From a checkpoint of a small audio frame classifier.
Model: 4.88M parameters, activation swiglu, layers 10, width 192.
Training: soap at rate 0.0021, batches of 128.
Rows from block 4 of a small audio frame classifier, named by matrix and row number. Rows with one number belong to one neuron. Each number is 128 + 32 x the weight over its row's rms, rounded and kept within 0 to 255. All counts start at 0.
After each neuron's rows are labels from the 100 clips, of 14976, where the neuron reaches its largest size: "responds to" is what is common among them; "peak on" is the class under the peak. Only what is clearly more common there than usual is listed. The data: synthesised sound scenes: up to three everyday sounds over a background.
# gate: MLP gate (model.blocks.4.mlp.gate.weight, 576x192), inputs 96-143
# fc1: MLP up (model.blocks.4.mlp.fc1.weight, 576x192), inputs 96-143
# fc2: MLP down (model.blocks.4.mlp.fc2.weight, 192x576, transposed), outputs 96-143

gate.45 [126  41 118 174  96 126 122 148 140 137 147 172 136 127 113 119 160 149 136 144 106 142  87 135 111 133 140 154 116  87 119 129 122 134 133 148  94 161 209 130 183 117 138  94 106  81 139 209]
fc1.45 [139 110 103 145 148  87 121  63  65 100 128 149 179 140 144 167 109  82 142 117 185 147 129 129 115 143  78 131 167 145 129 108  92 170  93  86 155 100  58  96  85 155 158 120  98 114 152 112]
fc2.45 [157  94 185 103 118 120 102 146 130 135  84 173 147 160 137 112 167 114  74 182  85 136 115  92 115 149 136 194 172  89 120 126 166 160 136 144 107 182  78 202 129 105 120 106 134  70 113 153]
responds to: reverberation; crying baby; stream
peak on: crying baby

gate.203 [ 83 113  61 136 114  89  62 190 118 122  70 170 118 149 196 100  74 109 183  94 106  81 115 145 136  97 158 125  85 131 125 103 109  76 161  81 124 153  61  79 178 141 130 150 161  97  86 116]
fc1.203 [125 160 138 143 113 152 174 124 157 126 170 123 184 123 113 156 110  75 129 117 131 107  85  88 100 149  66 169 125 103  84  86 101 178 126 125 115 160 115 216  95 157 123 142 113 175 139 103]
fc2.203 [169 160 124 115 124 135 119 115 136 163 132 109  67 155 113 144 164 149  81 133 140 143 136  77 121 108 157  69 118 148 144 143 108 119  95 108  96 137 108 123 227 194 119 162 118 101 119 125]
responds to: coughing; first sound: coughing
peak on: coughing

gate.334 [192 131  70 181 176 163 113 138 111  98 131 186  86 140  99 147 160 101 128 164 121 100 160 162 114 166 144 151 159  81  79 135 135 100 113  79  99 132 110 135 193 113 160 111 145 201 116 148]
fc1.334 [ 83 114 143 121 117 157 130 127 152 149 179  94 114 125 119  98 113 140 100  81 125  90 146 120 171 130 136 115 164 154 155 103 137 143 153  92 152 150 103  91 135 149 162  85 124 108 157  53]
fc2.334 [125 200  78 132 150 102 148  98 176 146 130 114 141 155 175 187 187 140  79 132 110  76 191 155 104 126  83 158 138 113  71 138 123 106 100 177 171 113 128 108 156 132 139 144 110 167 190  93]
responds to: creak; first sound: creak
peak on: creak

gate.308 [124 106 167  90 107 152 125 121 111 182  93  98 123 113 198 143 163 134 153 137  95 151  73 142 169  84  83 194 119  83 135 176 130 162 160 123 161 158 149 191 165 111 156  67 134 151 129 119]
fc1.308 [102 219 117 113 130 134 223 179 130  73 167 103 105 112 134 133 124 174 130 110 116 123 210 125  91  82 170 163 187 135 149 117 155 128  81  73 142 186 149 107 143 128 153 123 150 145 128 101]
fc2.308 [148 153 169 140  95 109 136 167 140 120 145 129 126 140  83 117 109 145 134  62 102  64 176 136 123 122 173 130  69 143 136 132  99  93 154 185 166 102 125  79  92 162  91 128  97 130 105 113]
responds to: siren; clipping; text has "clipped"
peak on: siren

gate.434 [ 90 109 130 130  83 109  83 189 112 154 122 129 146 131 114 169 110 123 174 116 109 152 136 144 127 119 140 106 163 132 153 150 118 115 145 133 103 167  80  36  68 151 122 127  96 189 109 100]
fc1.434 [111  84 143 128 143 176 135  76 161  93 127 156  26 154 155  68 155  92 159 137 157   7 140 132 151 170 114 172 167 144  79 153 152 131 116  82 144 127 107 154 128 130 155  93 153 160  85 128]
fc2.434 [134 117 148 208  79  61  63 140 102 181 100 113  89 100 160  93 101 162 116 130 122 219 121 131 161 181 145 185  81 111 115 130 150 190 146  75 153 158 148 121 166 131 139 131 150 149 132 109]
responds to: drum roll; first sound: drum roll; laser zap
peak on: drum roll

gate.100 [126 165 109  64 141 115 139 123 148 125 149 123 172 159 138 127 140 145 145 180 104 148 155 126 110 156 106 111 118 173 119 141  99 146  69 113 165 141  91 128 108  89  71 190 135 114 119 140]
fc1.100 [106 112 177 142 122 157 110 147  99 118 186 153 128 122 167 115 140 116  90 105  96 180 137 128 134 137 160 106 156 104 106 148 120 149 102 147  50  80 163 106  72 112 133 149 161 139 118 102]
fc2.100 [113 147 131 169 117 169 153 104 133 121 164  31 124 112 124 121 154 201 142  57  95 149 106 133 118 152 116 140 137 156  89 117 115 129 122 176 115 168 104 154 147 117 107 133 124 108 213 156]
responds to: coughing; clock ticking; first sound: coughing
peak on: coughing

gate.347 [ 90 131 134  76 108  82 144 135 177 166 160 113 137 130 124 188 187 131 157 199 122 155 121 177 110 122 129  73 123  79 145 148 129 142 133 170 110 159  94  90 122 201 101 126 171 128 147 153]
fc1.347 [160 119 148 117  50 100 118 124 179 186  84 131 137 137 121 115 169 105  96 164 109 107 133 189 105  52 124  69 150 102 170 147 124 110 140 190  61 167 135 156 122 166  83 153 167  88 162 190]
fc2.347 [118 127 152 117 149 128 143 142 156  46 104  94 173 112  59 145 145  83 144  72 110  71 173 128 161 101 119 169 128 111 115 150 181 128 142 146 166 110 148 108  87 104 150 120 181 117 157 160]
responds to: car passing; first sound: car passing
peak on: car passing

gate.262 [153 102  71 145 170 103 111 142  95 134 150 120 154  92 110 175  81  77 129 134  88  59  75  81 119 117 107 105 159 161 136 156 183 138 149  97 168 111 135 135 152 175  65 151 114 100  94 126]
fc1.262 [147 160 109 168 154 144 129 155 157 139 102 124 105 129 122 174 130 113 135 116 137 157 136 102 168  64 132 102 112 186  70 134 106 181 151 125  61 139 142 143 106 114 122 102 165 131 137 114]
fc2.262 [144 116 108  48 143 142 141 128 162 172 136  71 164 156 173 154 166 152 184 153 138  85 146 147  80 112 164  72 117 122 158  91 111  93 140 169 121 174 123 205 169 133  94 157 114 120 166 160]
responds to: creak
peak on: creak

gate.277 [ 83 118  94 159 103 142  92 121  77 152 196 130 177  28 158  54 123 143 151 160 146 178 106 163 136 112 133 180 178 125  89 177 130 155 138 124 166 113 158 118 130 143 126  89 225 162 138 147]
fc1.277 [137 132  92 168 135 116 128 126 103 137 101 133 122 169 176 198 130  67  92 130 158 133 137 115 130 146  85 113 111  89 189 177  46 166 124 170 106  79 137 162 160 112 117 138 164 147 171 132]
fc2.277 [142 112 118  90  94 159 117 118 179 173 176  79 147  69  82  98 190  73  97 155 170 104 141 133 127 109  86 204  80  65 109 148 143 146  76 127 157  62  89 150 176 112  98 163  83 164  59 152]
responds to: siren
peak on: siren

gate.342 [121  86 116  99 106 141 107 138  94 158  78  96 144 112 125  99 119 190 147 155 120 145  88 176 146 180 150 172 160  63 138 122 152 171 147 153 172  78 118 137 145 105  87 125 167 123  88 127]
fc1.342 [129 179 119 172 114 140 163 107 100 145 157 150 148 135 155 147 142 157 114 147  64 180  76 116 150  90 171  97 140 105  75 136  70 115 107 199  74 122 164 138  76 156 173  93  89  77 142  87]
fc2.342 [127 140  96 120 107  99 124 170 207 152 134 107 102 163 151 117  93 157 126 119 126 138 135 151 100  73 151 134 177 117 100 140 157 150 133 141 103 142 133 168  91 151  96 111 119 105 136 151]
responds to: creak; first sound: creak
peak on: creak

gate.214 [108 167  33 132 124 163 145 172 153 192 165 100 124 137 186 115 130 144 173 115  83 156  65  69 123 107 141 111 136 131 122 103  98 112  91 158 127 107 147 136 110 201 116 103  90 160 154  76]
fc1.214 [118 118 130 128 103  97 105  89 116  29 106 161 123 115 139 147 189 159 140 151 118 122 179 164 137 149 156 188  93 119 138 147 110 138 160  59  81  85 161 148 167 100 153  98 122 186 154 191]
fc2.214 [ 97 127 111  72  76 143 118 136  97 196  98  82  92 153 153 101 125 150 126 163  95  84 150 141  99 107 162 111 136 139  82 164 150 119 157 124 113 167 128 103 167 150  99 150 135 125 107 169]
responds to: siren; number of sounds: 3; first sound: siren; meowing
peak on: siren; meowing

gate.290 [117 122 123  59 109 166 126 113 136 190 105 159 129 126 138  92 145 103 142 100 152 171 152 186 117 159  73 116 126 125  95 140 144 152 133  98 112 119 152 152 115 125  96 103  81  62  87 109]
fc1.290 [ 98 111  73 102 126 150 178 164 127 124 174 121 169 133 145 163 138 133 143  77 182  85 133 122 113 161 137  97 133 148 182 157 196 161  96 147 117 102 129 126 137 112 153 111 168 134 138 126]
fc2.290 [128 171 182 138 143 140  95 169 158 166  41 116 126 147 110 149 148 171  97  91 189 159 107 119 142 145  37 169 102 101 148 114 113 180 200 118 103 124 112 164 151 118 120 116 122 103  73 151]
responds to: frog croaking; applause
peak on: frog croaking

gate.307 [119 192 111 146 111  59 172 167 108  87  82 101 112 122 104 102 154 116 133 104 148 102 151 180 106 163 115 104 105 135 127 120 110  98 124 148 149  84 132 100 115 130 168  96 174 128 102 162]
fc1.307 [137 110 130  74 109 124 160 178 104 123  63 136 105 126 143  92  96 138 165 202 138 128 146  83 130 179 135 167  80  96 120 144 205  75 136  99 116 104  98 147 138 163 132 120 176 135 138 123]
fc2.307 [127 110  67  63 149 134 123 149 107 103 172  79 164  61 147  63 177 142 138 102 109 141 147 137  94 103 107  79 111 110 140  79 169 156 108 179 106 188 164 123 104  80 122 117 189 143 118  45]
responds to: frog croaking
peak on: frog croaking

gate.462 [170  74 121 153  93 150 159 139 147 164  98 113  84 123 218 151 105 139 124 177 102 116 132 139 126 151  96 135 133 155  67 146  73 202 123 172  94 121 170 119 137  96 152 134 117  78 105 108]
fc1.462 [ 93  89  51 126 116 112 148 122 162 117 119 173 219 157  76  87  84 134 153 168 141 107 159 149 128  91 174 154 159 121  90 140 140 196 137 154 110 119  90 128 158 153 123  49 154 169 135 170]
fc2.462 [110 146  61 138 102  96 164 132 113 109 137 112 123 164 127  65  93  95 113 176  88 130  94 130 153 107 176 137 173 127 108 105 117 135 135 149 121 145 189 142  89  29 167 144 124  93 211 108]
responds to: beeping; crying baby; first sound: beeping; first sound: crying baby
peak on: beeping; crying baby

gate.408 [ 92 130  53 121 102 132 130 160 116 127  97 119 138  99 135  98 103  90 204 131  96 179 147 123 118 146 146 160 117 150 208 115 123 113  82 134 139 170 129 127  53 158 109 129 150 185 150 155]
fc1.408 [134 198  87 120 141 169 148 114 165 126 117 162 127  88 113  73 120 120  98 214  90 178 119 115  92  69 134 137 149 134 131 117 142  93  75 192 142 129 165 124 150 170 111 126 158 138  83 133]
fc2.408 [109 128 121  68  77  94 155  62 153 123 104 143 195 160  90 191 147 125 118 119 160  99 124  93 173  99 132 107 188 145 118 179  97 102 118 107  90 163 135 154  54 134 115 171 129 131 143 111]
responds to: reverberation; text has "reverberant"; text has "room"; whoosh
peak on: whoosh

gate.168 [153 165 142 106 171 104 126 129 146 198 119 112 154 141  98 173 140 129 166 164 141 205 179 167 146 143 182 153 126 107 116 188 115 123 122 123  61 145 169 111 134 173  90  82 135 130  71 110]
fc1.168 [124 143  88 125  72 114 184 167 107 133 121 193 141 124 100 126 158 163 141 147 112 182 132 158 131 104 203 155 124 123 112 224 129 171 113 139 121 140 164  90 179 172 117  85  83 169 146  69]
fc2.168 [138 177 156 160 146 111 133 173 126 147 157 170 110 111 145 113 108 138  83 177 131 149  96  96 130 134 108 151 120 137 175  76 129 107 131 103 139 129  12 143 104  86 143  61  93 146 136 136]
responds to: siren
peak on: siren

gate.3 [ 91 189  73 129 124 166  49 121 103  91 150  87 138 118 122 152 118 151 124 140 213 109  89 143  57 114 115  98 100 126 156 122 158 136 133  88 134 160  81 158 166 107 136 165  40 108 122 108]
fc1.3 [ 70  69  90 173 139  75 126  96 162 115  70 114  82 127 102 136 146 125 145 155 122 160 118 122 163 161 132  93 153 142 133 121  88 148 166 146 172 122 165 155 108 153  97 128 162 161 100 129]
fc2.3 [134 122 109 122 102 137 148 166 160 151 139 142 113 134 160  42 147 117 109  64 126  88  52 132 134 135 142 118 163 160  74 102  97 172 139 143  67 135 132 166  86 178 101  96 128 137 163 146]
responds to: creak; first sound: creak
peak on: creak

gate.71 [ 94 153 114 172  81 121  99 144 105 180 132  85 154  51 104  93 157  48 113 164 166 149 104  93 128 129 171  92 104 138 114 185 110 135 167 152 122  86 168 139  63 108 120 126 156  50 104 189]
fc1.71 [116 164 220 156 109 155  96 106 124 176 119 126 144  95 156 191  89 210 107 152 133 122 202 171 134 112  92 161 119 153 144 132 159 123  90 130  77  89 121 125 102 111  97 120  64  82 129 133]
fc2.71 [118  74  89 163 140 159  84 109 188 144 139 127  96 104 133 126 140 130 167 144  86 122  49 132 107  91 135 121 163  87  45 103 123 110 125 148 154 144 128  93 158 109 112 156  93 170 119 138]
responds to: siren
peak on: siren

gate.65 [129 121 173 106 125 151 114 110 164  99 134 106 119 115 153 171 135 100 121 144  91  81 104 148  97 145 101 133 107 153 162 139 124 161  62 183 111 120 187 145 144 135 168  90 114  56  95 192]
fc1.65 [127 176  52 144 163 119 146  87 137 124 107 185 170  86 155 129 166 129 106 100 125 141 178 141 134  91  99 113  94 131 108 149 114 111  82 133  85 160 126 147 116 167 116  86 156 169 120 120]
fc2.65 [115  82 123 150 148  82 126 101 118 146 158  99 133 157 153  74 109 127 116 103 203 168  95 117 119 151 133 149  70 139 164 153 161 141 105 142 131 167 110 138 112 207 123 170 162 121 116 117]
responds to: beeping
peak on: beeping

gate.325 [145  78  68 104 162 192 140  93 165 149 166 112 108 138  59 133  97 144 147 160 173 146 109  89 155  99 123 116 129 121 146 152 121 135 141 139 205 158 156 168 111 135 171 134 178 138 105 137]
fc1.325 [187 162 139 123 156  66 166 182 117 161  80  76 188 147 188 140 159 140 132 118 116 180 132 163 116 132 160 120 134 108 123 129 132  91 127 187 111  93 133  97 165 126 111 127  76 137 161 123]
fc2.325 [125  87  92 171 162 183 157  96 129 189 143 163 101  87  95 171 129 117 136 101  98 152 182 109 135 112 111 130 108 161 183 188 166 148 134 120 150 132 159 129 136  89 138 132  78 124 171 143]
responds to: reverberation; text has "room"; text has "reverberant"; background: none
peak on: footsteps

gate.4 [152 195 188 173 123 156 129 181  92 118 109 162 109  94 170 150 115 135 151 131 101 181  82 158 123 128 153 175 198 136 115 163 139  86 147  94 112 117 132 152 137 135 129 112 140 160 138  98]
fc1.4 [150 137  67 100 129 105 107 105 140 109 133 162 118 116 129  51 170 121 167 111 113 132 196  73 110 167 146  74 128 115 142 134 155 105 138  96 174 143 108  69  59  68 125 154 135 108 159 143]
fc2.4 [110  86  71 105  91 153  68  96 149 166 127  90 133 160 177 123 135 126 186  64 198 133  72 101 136 158 157  38 135 134 135 158 132 133 155  75 127 145 133 102 135 131 174 155 132  92 142 144]
responds to: beeping; first sound: beeping
peak on: beeping

gate.336 [131 149 124 105 123 180 209 125 123 108 141 104 193  85 114 159  97 140 155 108 153 145  95  76 133 159 130 144 130 123 111  80 133  86  89 122 123 144 125 156 129 145 182  61 164 115 109 129]
fc1.336 [129 178 177 110 201 155 153 115 142 123 130  90  89 123 157 124 124 157 105 178 132  87  74  80 128 155  99 187 137 132 149 123 129 150  89 134 122 182 158 122 117 140 162 137 141 147  90 167]
fc2.336 [118 164  93 145  98 137 152 102 122 132 116 159 114 129  90 118 105 103 122 153  96 113 116 147 145 109  73 105 148 123 215 135 100 106 181  80 153 110  84 132 153 144  91  98 113 135 164 119]
responds to: coughing; first sound: coughing
peak on: coughing

gate.491 [141 131 155 154 103 150  97 130 117 193 124 142 183 186  49  87 204 136 148 149  94 151 173  60  89 105 127  96 111 160 129 177 143 135 165 128 167  63  56 149  82  89 133 137 111  90 161 104]
fc1.491 [138 101 116 188 122 130 160 119 152 154  78 171 121 190 112 129 158  69 138 103 163  39 152 124 148 178 102 131 164  92 148 148 111 123 119 155 135 113 117 134 121 139 186 146 150 125 162 122]
fc2.491 [142 171 134 166 126 136 125 184 169 146 163 123 132 151 117 142 154 153 187 158  64  95 160 128 113  98  85 158 128  85 146 164 109 157 107 156 170 171 107 171  90  93  95 121  95 162 113  99]
responds to: siren; laser zap
peak on: siren

gate.554 [135 135 126 162  62 144 149  65 106 131 219  71 148 153 179  74  61  90 125 108 161 181 132  94  95 112 141 127  71 112 136 185 130 147 128 110 174 167 105 151 115  92 199 130 138 134 108 129]
fc1.554 [129 174 125 172 129 184 137 110 149  85 104  65 157 122 134 189 131  95 179 155  81 131  81 117 132 197 139 144 162 125 128 139 124 112  59 168  92  83 110 129 156 198 129 116 107  95 128 178]
fc2.554 [106 178 115  58  61 113 162 127 185 146 142  85 105  97 119 196  90  91 144 137 142 108 126 100 136  95 131  99 145 102 132 195 130 127 105 152 135 162 104 164 141  80 111 101 116  94 155 168]
responds to: drum roll; first sound: drum roll; spray hiss
peak on: drum roll

gate.141 [ 38 103 105  91 128 109 121 106 112 188 182 101 137 127 198 152 169 146 118 144 117 195 129  65 157 113  84 142 135  78 140 108 105  93 142 118 123 128 163 159 123 174 124 122 169  87 141 169]
fc1.141 [106  82  79 147 171 188 122 118 122  74 150 114 148 131 159 114 104  82  69 160 177 156 168  93 177 107 121 173 109 131 118 117 114 150 131  74 149 117  97 146 152 127 124 133 107 148 154 159]
fc2.141 [100 134 116 113 105 146  70 157 147  98 125 147  86  92  80 117 137 117 125 100 155 128  60 108  82 155 139 113 154 125 146 116  93 167  62 114 166 139 147  53 172 138 151 161  92  82 113  51]
responds to: car passing; first sound: car passing; wind
peak on: car passing

gate.376 [148 186  93 106 102  92 126 145 136 117 125 135  83 171 144 133 133 153 115 116 100 178 127  55 146 152 118  76 122 123 170 143 169 157 126  97 110 122 152 112  87  98 117 123 111 104 134 175]
fc1.376 [144 168 157 131 122 119 164 115 122 150 121  66 119 161 173  87 141 109 153 138  48 140 171 154 167 188 166  91 116 112 146 124 128 137 143 114 127  94 125 108 110  86 142 158 123  90 128 104]
fc2.376 [149 138 105  98  93 128  58 128  83  87 150  96 127 160 139 128 136 130  88 119 140 140  95 117 139 150 120 114  92  50 196 131 143 131 103 149 109 124 143 125 106 139 152  90  50 158  73 140]
responds to: car passing; fly buzzing; first sound: car passing
peak on: car passing

gate.39 [ 91  99 152 155 108 140  82 168  79 144 166 167 139 143 135 105 109 138 139 128 212 122 111 142 241  76 121 142 138 136  81 153 139 139 159 115 119 129 115 188  92 102 128 127 150 169  73 103]
fc1.39 [115 132  68 169 185  98 122 115 142  93  88  94 171 131 120 163 105  94 206 123  68 137 150 185 145 106 130 160  87 181 170  89 154 127  76 112  97 134  91 139 184 168 128 132 133 126 108 119]
fc2.39 [159 143 167 133  96 205 121 125 114 157 146 170 108 116 135 130 104  93  55 107 134 156 138 161  72 145 107 200  95 169 154  90 114  63 165 124 105 102 156  95 126 167  97  80  83 156 142 201]
responds to: creak; phone ringing
peak on: creak; phone ringing

gate.394 [ 99 105 115 140 185 183 187 108 138 145  98 154 168 137 118  65 128 172 119 166  88  59  81  93 121  88 105 107 122 134 146 171  99 112 160 135 168 104  97 104 125  85 116  74  75 134 119 164]
fc1.394 [108 150 103 136 138 103 178  91 138 158  77 135  81 112 125 116 107 137 110 129 101 143 119 110  91  94 190 159  98 125 128  67 131  76 211 169  95 132 162 152 162  98 113 119  72 167 153 146]
fc2.394 [130  94 113 108 124 123  83 167 134 173 142 108  69 156 166 138 140 124 146 110 151 100 184 127 121 134 158 131 113 149  46 194 154 122  62 126  63 203  68  58 181 102 177 121 143 117 140 147]
responds to: drum roll
peak on: drum roll

gate.539 [132 126 135 110 135 148 163 169 117 129 132 159 161  97 174 105 133 145 156 142 121 170  95 120 101 123 127 102  94  71  98 118 212 118 104 103 117 150 144 101 158 108 167  73 134 131  67  88]
fc1.539 [171 129 111 139 158 158 143 141 127 119 141 155 133 139  84 152  83 110  96 108 120 132 175 117 213 136  98 107 138 170 157 126 146 155 158 158 138 137 153  51 204 112 101 105 141 164  23 153]
fc2.539 [123  96  83 146 108 128 139 136 145 145 172  65 128 137  73  92 104 136  97 168 135 117 166 146 131 136  81 138 120 119 124 122 112 112 175 125 154 139 157 139  93  36 112 166 134 114 122 103]
responds to: drum roll; speech
peak on: drum roll; speech

gate.463 [112 102 128 112 146 141 199 128 159 130 142 176 125 102 111 134  93 100 121  73  60 129 120  96 177 154 145 135 182 169 147 142 120 123 107 110 136 136 165  81 185 142 104 137 143 102 155 156]
fc1.463 [ 85 135 153 199 111  88 115 116 162 173 135 119 118 124 134  94 139 198  86 132  96  61 108 106 182 129 182 125  83 178  89 162 153 164 138 133 170 110 149 150 109  81 123  76 147 137 156 112]
fc2.463 [137 159  97 147 127 168 148  84 123  96 142 115  96  95 134  67 127  74 173 167 122 110 106 163 163 153 136  94  76 133 134 150 172 158  98 147 123 137 129  80  87 180  98 148  87  87  93 105]
responds to: meowing; first sound: meowing; siren
peak on: meowing

gate.189 [ 77 155 137  65 120 162 152 154 129 118 143  68 195 111 110 115  70 107 189  51 141 163 136 142 149 132 122 115 108 148 120  96 163 102 161 141 118 148 198 141  60 152 109 103 169 115 132 131]
fc1.189 [112 163 123 123 131 123 172 142 169  81 107 119 114  91 199 104 125 109 159  79 154 141  90 126 120 106 197 174 119  68 189 130 142  87 150 161 133 143 151  99 115 195 150 123 129 175 129 114]
fc2.189 [ 64 127  83 171 149 156 100  93 139 119 146 137 187 143  97 148 162 122 156 130 109  86 142 143 124 152 129 130 116 107 196 143 143 131 122 127  90  71 203 102 144 144 127 161 156 133 139 117]
responds to: frog croaking; first sound: frog croaking; coughing; background: electric buzz
peak on: frog croaking; coughing

gate.66 [155 115 125 117  50 165 146  52 187 125 119 145 171 119  76 214 200 110 139 162 185 113 135  80 148 117 110 101  93  85 204  91  59 116 112 144 151 138 136 146 155 185 117 132 100  90 161  82]
fc1.66 [ 95 128 103 100 111 161 156 111 170 133 131 163 123 177 126 113  89 144 139 133 162  99 152 177  93  99  54  64 189  83 165 140 115  73 146 108 153 188 106 154 133 115  90 134 159 130  84  99]
fc2.66 [139 145 152 157  93 113  88 160 137 104 136 147 105  98  67 153 107  97  82 114 129 135 136 114 127 156  87  99 103 139 149 131 138  84 148 145 166  74 151 143  89  92  90  90 187 175 214 154]
responds to: coughing; first sound: coughing; background: none
peak on: coughing

gate.269 [188  60  77  60 192 114 175 141 139 118 112 168 138  89 127 132  85 115 187 142  68 144 143  80 103  94 121  86 140 186 159 104 129 170  99  88 123 101 110 111 160 183 172 103 128 124 123  79]
fc1.269 [138 152 124  41 153  61 183 162 151 123 169  96 135 157 120  94  80  72 165 160 102 169 120 133 121 116 143 126 163  78 139 136 132 104 110 132 178 137 146 134 143 141 140 156 118 178 156 128]
fc2.269 [ 94 149  98 133 126 173  87 155 102  86  60 191 127 170 134 135 132 165 109 182 128 108 134  92 166 204 164 114 189 176 123 160 122 108 139 142  73 113 163  59 137  68 175 104 192 106 129 124]
responds to: meowing; first sound: meowing
peak on: meowing

gate.207 [151 100 111  99 150 161  93 104 102  92 186  90 126 134  93 119 145  85 157 120 124 121 144 147 147 138 103 121 114 146  88 117 107  90  91  94 115 125 105 126 144 157 160  89 201  84 128  71]
fc1.207 [130 147 149 135  90 141 155  71 157 114 124 160  80 180 141  97 113 163 134  71 143 177 166  95 142 178 165 162  94 128  77 139 129 148 171 115  96 105 120 149  85 113 140 135 204 151  87 112]
fc2.207 [125 120 118 115  95 126 123 101 109 136 122  77 147 153  94 158 129 101 104 119 204  98  88 114 180 170 170 133  65  95 134 161 102 160 130 136 136 122 133 120 138 101  94  52 157 171 107  52]
responds to: coughing; first sound: coughing
peak on: coughing

gate.313 [181 143  91 136 117 150 141  68 136 129 106 106  81 121  94 134 148 163 144 170  91  37 129 203  88 136 124  70 115 117  94 101 165 152  97  86 119 101 122 123 157 116  66 153 110  90 143 139]
fc1.313 [ 86 169  94 140  51 107 119 106 117 126 124 146 139 100 138 124 103 137 194 119 109 119  65 135  74 155 104 141 101  84 162 105 182 154 142 117 164 127  88  92 141 121  76 152 189 120  86 127]
fc2.313 [113 140 210 176 196 132 164 152 148 135 110 121 127 123 115 121 135 152  28 161 155 120 152 109 162 136 155 124 141  98 173 100 139 130 135 137  50 135 159 111  76  98 113  99 141 137  91 105]
responds to: drum roll; first sound: drum roll
peak on: drum roll

gate.146 [131 113  94 119 172 128 130 143  93 145 111 106 173 131 153 120 146 150 147 101 118  98 119 149  78 102 103 179 108  82 155 135 153 120 165 115 170 139 127 130 154 179 137 163  94 140 120 132]
fc1.146 [133 121 164 156 118 103 183 113 103 109  93 137 111 169 153 162 106 131 156 173 131 144 171  89  97 119 132 114 122 151 132 128  77 133 127  95 119 122  69 162 118 165 122  97 114 119 104 152]
fc2.146 [ 91 158 135 108 108 112 108 159 107 127 134 126 158 208 125 131 159  77 111 170  71 190 151 152 103 125 192 154 138 142 119  45 152  87 100 187 100 138 156 136  55 138 122 128 107 170 185 163]
responds to: creak; first sound: creak
peak on: creak